{
  "arch": "preact_resnet",
  "model": "masked spectrogram model",
  "dataset": "synthetic speech, music and everyday sounds put through simulated rooms and audio effects",
  "train_examples": 39062,
  "n_mels": 64,
  "hop_length": 160,
  "input": "log_mel",
  "win_length": 512,
  "method": "simmim",
  "mask_ratio": 0.75,
  "loss": "l1",
  "norm": "batchnorm",
  "activation": "relu",
  "depths": [2, 2, 5, 2],
  "kernel_size": 3,
  "stem": "deep",
  "avg_pool_shortcut": true,
  "widths": [80, 128, 240, 416],
  "init": "xavier_uniform",
  "residual_init": "none",
  "optimizer": "adamw",
  "lr": 0.0043,
  "beta1": 0.9,
  "beta2": 0.98,
  "eps": 1e-10,
  "gradient_centralization": true,
  "steps": 22000,
  "batch_size": 128,
  "epochs": 72.1,
  "lr_schedule": "poly",
  "final_lr_fraction": 0.01,
  "warmup_steps": 1100,
  "weight_decay": 0.09
}
Rows from block 3 of a small masked spectrogram model, named by matrix and row number. Rows with one number belong to one channel. Each number is 500 + 40 x the weight over its row's rms, rounded and kept within 0 to 999. All counts start at 0. Numbers have three digits each. After the name is the row's rms in percent of the matrix's.
After each channel's rows are labels from the 100 clips, of 14976, where the channel reaches its highest value: "band" is the frequency band that holds the peak. Only what is clearly more common there than usual is listed. The data: synthetic speech, music and everyday sounds put through simulated rooms and audio effects.
# convs0: first 3x3 conv (model.blocks.3.convs.0.weight, 128x128x3x3, each kernel summed), inputs 0-63
# convs1: second 3x3 conv (model.blocks.3.convs.1.weight, 128x128x3x3, transposed, each kernel summed), outputs 0-63

convs0.39 121:587491587587466592498507579510591512589499579507512489592585497499541508509594595529584486497488517541592494591590504478500507495473476572495477593480529506562502510509493494490573520484508507
convs1.39 051:538459505509564537538517532524553463495483538487525494560597522550456467577588530535562506482481529526476526446477521515539482476521499573530504530457500554564524544535537534491522562528520501
band: 0 to 250 Hz

convs0.62 129:591496594593479578517495580498593467587492569514499496574591490503518475500595593530578499480508507542606513584585493511513476502472506566504479590507505499560490489536488503475568507506523491
convs1.62 119:493547496511551556506554493505514544479534521513491579543501512572571570536502493522565535507529533535497526523481557529502534495509529547539491506563547603529600532524522561532504561514528540
band: 4000 to 8000 Hz

convs0.84 084:573521565559508599511478580481557510576489561519508480583558493503519511491558564489568458554479485551667524573574471488472459490495495567519457566513533462525481505542477476492529479527510496
convs1.84 060:483563462455557506500543482532482555509569558461482582508492506507525536482556511550555497496478528498497464505497579520518523509539486469476540539494534614521516557497535569481553492503537516
band: 4000 to 8000 Hz

convs0.105 049:519499504499520507554495497512506472503533480531509481492506499507493517572503498512501546487545510476639473498503554501600476567454525484515525503490491516539476514495487492453510496537589535
convs1.105 042:482489475469453448532479555489548542513491536502542466482419487468488493476456527477505471457499511439492515483470468501470475536538467579521502556505529523449580503429488445425500463529490568
band: 4000 to 8000 Hz

convs0.107 054:504454500497499515518489495537500510497532490502461500495506483547536574532501491474486567463445468470509500495498573563565460547476530483458564496566433580498449532599515496512443549367473575
convs1.107 054:479543534531538495428549532556527510489532464502497464481517538515522440527524519464531470495469597441487461541453525511491549465589543574535498517463529482482521508485486499501510537592489461
band: 4000 to 8000 Hz

convs0.53 070:573479567569491564514515551499569414571507551539498496573567496485553490507573569562568534504516493512558495569566561530565505486475561552473435571489550532528485559485508500495554569491538517
convs1.53 037:473510495504488354458478490483469605523522457500485447480538514493508505503496558490487491510480497380595439503545541470460515462478453505512510444505422467507500516466503490485468531527471542
band: 0 to 250 Hz

convs0.0 132:419503413415517417487507431484415510413537436501523506403423503538469528513409410495418472529505495456438472418412495502484461524491501413514517409537517535439489460531496500509417494481461521
convs1.0 065:537477536499468524501514547564499484523452498458450440450470481411489462506534473525450510487498467477522460560564496525525580504533557502419442485439481417481565517519473500517460494531479479
band: 4000 to 8000 Hz

convs0.100 118:416520414416500425500510422515417536416513424527477501406430499522465501492416416522423466484509569469404471420415521497500495492493513417532478413484456493486493469499489499494448501509471482
convs1.100 055:528501475503471418444521542515481457570444526464502428561503464457471509486447500450453516461518457494479468561524489559439491560496490514486518530481469500439512522476462478522522447576504473
band: 4000 to 8000 Hz

convs0.94 151:590485594593495568505498587479589481591494577513501513575583509469511487508589592534586510536491468536585492589588500504510492500496495573488502589478528465510498529509503480513571484485556482
convs1.94 049:445541433521462432514601516542504532544544433452527439546482475503554526430578465475526562501499565519518506449491506480488480504503448524552593529461486544492533522440558519566529504541511464
band: 0 to 250 Hz

convs0.52 102:590493587586499571518477567503588504587504574511500485577581485489543485526592590531573506486489512519593489589592500505495497495463527563498481590488553509566490521513514504492541495523531499
convs1.52 042:531509507496432525491481460475533544528496532533500558453447452499504457469507485524486454522493489494500522487488451447479427461488496433505531443490452522449463438503438503481546456463516530
band: 0 to 250 Hz

convs0.1 063:490491483496462487509426483476494455498521477541491531483487490525502483562488490550482525631539511396480453490489565473535494553462536490505461485526580475458463492451474534484508544507504464
convs1.1 055:499514481437431446453498525497457442471490423531502474437476476523463484505447489466488495467461418438545467529516464435504518543518487530477473518499458412459548500491512447535499481539450512
band: 0 to 250 Hz

convs0.23 082:593487585571467574502492572515569522570516558494494500575573482475518497532574573556555534529492488550668496575575505539508557536459507562492524575518566509539505514546494494487528521454544511
convs1.23 045:510521465519554498473469521506458442528519522531555541534528523571458469514534484553539530496523533487521535572479527456522449521493496502525522497517506519567501518472582554562502547520478481
band: 0 to 250 Hz

convs0.83 083:438530444423521444543511428491430583422499446502482499437429506487459526513414423519430487425512516503545514426425434454487478502502509442512504425506497530526497445545533507556408520516494523
convs1.83 050:507472518505499511396476450491537416495517634463499500516449517531488507489491513519521522509511504504506497550459573520493475465485484517499496502467587546416520494440468578464577481445421451
band: 4000 to 8000 Hz

convs0.117 123:587502595596507580490515574510595466596487571503507511589584483492541478510603602535583510512491476545569482592592492496521505500506529568480488601479537486559484502520500497501559522503518476
convs1.117 074:490531491500541543449544547544493544504537519502519524551528532577525564521507488521543543494564530521480532571503514556537542545503541548550551573579576623537562501531469530515524528540533510
band: 0 to 250 Hz

convs0.24 113:583496585590478573528486567507587471589484563528504502579579476460526482504595592559576503554486473549574489585584500501520495525484529557478470590455554477557498512514479485487557515524519481
convs1.24 198:488539483502567553517571501514523560496529531533532546544507526582515569546529484512536549515547536538479496523474519546540549553532557555558504534572566591530569529529544567556524543540553571
band: 0 to 250 Hz

convs0.56 061:569499541541529547526518553496549529552481581536515486562554508526492516497532531436541517497534497584632519547551426482471489523498489551515504539508493513527510493547499441487519561554521457
convs1.56 040:561480487509490498526482520496488471563480499459537517494446514503539559469504548452532471511454529505470547442497523470459558490545487477539526527470538503539461524487509510501556490525535593
band: 4000 to 8000 Hz

convs0.35 155:583480595595485576492512585499594487593495577513490515575585490474531493493600600504587507497510478511560485596591486498516503498505505576499491595483511487552505495514484505505579501492524498
convs1.35 054:475536454511495504547443477544513504599555487495508525529522497494446500496536468491557526444495526517547516443524496477576358496526514482568553495446479467525461499511490566488558507513512499
band: 0 to 250 Hz

convs0.59 138:587490592594513584525477567533593494595494575504490489583583492478547510512598599507583503515485498539571506594592500486496496512479503563489488596490538490564468502522518517487568501490541498
convs1.59 104:480584484494538560465525480498514542472587506511499570542518586603480514497498480511563523531562548531477501540461554496498523527573544558525510544559572537538570525530510570530475561540567537
band: 0 to 250 Hz

convs0.110 110:586501587588464573508490587491587506589482565494498509581580484473543498488590590495580516499467484523621493585586491482516480474467508570498497587511504502575502524551465487483548520506506504
convs1.110 178:498554488503584551505554503492523558493537531520521546542517541581538546541524487518544537506546555531486512514475536527517539522548545558533518537564581578531564534522534585534496552541534559
band: 4000 to 8000 Hz; 0 to 250 Hz

convs0.73 124:603505598594497580508496583507595480596495573471495493580587510513508495481601598518586503512505504516625500595595506493512504515497498570505480595507532483547494504514514509497558493503518492
convs1.73 039:538534499521548471535469464508525528530522494477479522544424556483499521465493526530478530376523480459567546530550582512481504452535477378555491444564444552498559503480558496507453495512563501
band: 4000 to 8000 Hz

convs0.32 095:593490593585490581495495572529586484589482572528500517585572480484508477494588588485573562525522474579607493592591481518524517524475544567482482590503527489558501513525464484491548514522519494
convs1.32 045:533480485451524522500453570537450418504518464470518489491487502509466505454498491463499516522424451519537561483526406504517490585481513563539547522489510462517423461502465506473493470444510496
band: 250 to 500 Hz

convs0.42 074:547510545543484552463559545495537504541525531525497560547532479497491511486546545544544518571522492547585478552543509501537440418427497543535510541516539552505538500496473468476572556489554540
convs1.42 054:518508501533538524514452564502542528518501530488458499401487542514439474520500522467398482518486487480531519523511465500523492502438513469463543463473455520509447536512504541453460438484446455
band: 0 to 250 Hz; 250 to 500 Hz

convs0.68 110:587473583578482576487496567501579448581482565521495524573579503492529488509583582574567500542513481521624473582581539503550500503489548553470496580507556491530484515497484517480546535518528495
convs1.68 040:478463478498564388464472499479498497494520438501565488510468482526463507493454559466434485503481468372599438517534613517498478505488494579519471537545526475492515563467483488519494527568462479
band: 0 to 250 Hz

convs0.49 117:591481589595491570493509582511593495593531580480486469581580494485522482516600598537580501505509514490587489588592509515500481512488523569512500595490548517558483501503484514487551506485504493
convs1.49 044:480522475486509478527509485531517578405465461523515542519490523498519513492474469515499491543547534484524599481522463520454518558634462495556482512563493508512555497495509460517483521601510416
band: 4000 to 8000 Hz

convs0.17 075:508500476470493477498515517506473524465490520535476525510487496443495516509442453491484528515544385589514537489484441489474525526497457527418503461482511424464538530534482452508467510541592509
convs1.17 052:510485534567476502527444500514469422542481434490533402516534516514542439498508489449497485513431466509551496504490490476524471530506539454545457471453534441514447538511562493499521488450460479
band: 0 to 250 Hz

convs0.30 082:554491558556509560522542566498558487562490560531508458564564496428493492514561558485560507498505506585540476565559484494559525491486523554535499558471520464522466543543487496483559501518521458
convs1.30 053:505502448459484510510445502530443477544498515546544431515504466441468483465493520504519498599471498503478502546508450530565511496512539528526510516479513360473497485429438543501568486545454515
band: 4000 to 8000 Hz

convs0.22 056:578490564559530548525508558442558510562486548490456536551560487512544433538562555500541529497447495470665427555559482518492525471469492528486541559501549508528519532540511506512527533547490511
convs1.22 061:475544454495557581446527494512507497425579517531556555450518544582482504499526522514547534531516495525482495535444541519467505506572522523528552481593510538503497501480496599517509545488511510
band: 0 to 250 Hz

convs0.19 112:585500586591496585493535577515591503595492570483504509577584473480553513502598593559585507517506513521569480589591510495501474484486514565514461592477515517559505501516500504458567514506505511
convs1.19 060:480561486496537495513505486508594457445434497494486551542482544587556548468500454497519477491584582481426455545486513488509524487605479556543491552510586509520558525498504521528526531558463460
band: 4000 to 8000 Hz

convs0.120 141:411494409411525417479536416508411520411494425516497467414416507491476518530412408437420508471505526492419498408413483469488499506499484413516496408505458517469513504511477525507439496513458497
convs1.120 051:547547469487456457535561450507519467487507490441536523478523517461523501481500495445513486509529615498482502512495531516505545508493434520450536559478516418494433521457549468527497506440498491
band: 4000 to 8000 Hz

convs0.95 240:600500598596497591481510586500593495594487576526492489577586488494528494481596596518586484512496497524622494590589503482496491498496522574496482594494521499538497502495488499486572494501517485
convs1.95 158:516538493510570557518565517538514551490511503523522546529524550561566556547534505519539535512553521530492490514483519545513546553538537569553533528545560571507565550520529569548491534543534558
band: 0 to 250 Hz; 250 to 500 Hz

convs0.27 180:587498589589468592490481582501589484588489573523506486574587484486536497503593594525583487510496498543597492587585509484505499504487526570481489589508522499562493508526483499494575502506521502
convs1.27 180:483545483493565549539560502506518556504503517530528535539523526583564564535532498501553511518559536542486510525469525527499553538543524546552518545568559581520570552527541570543499531549534566
band: 0 to 250 Hz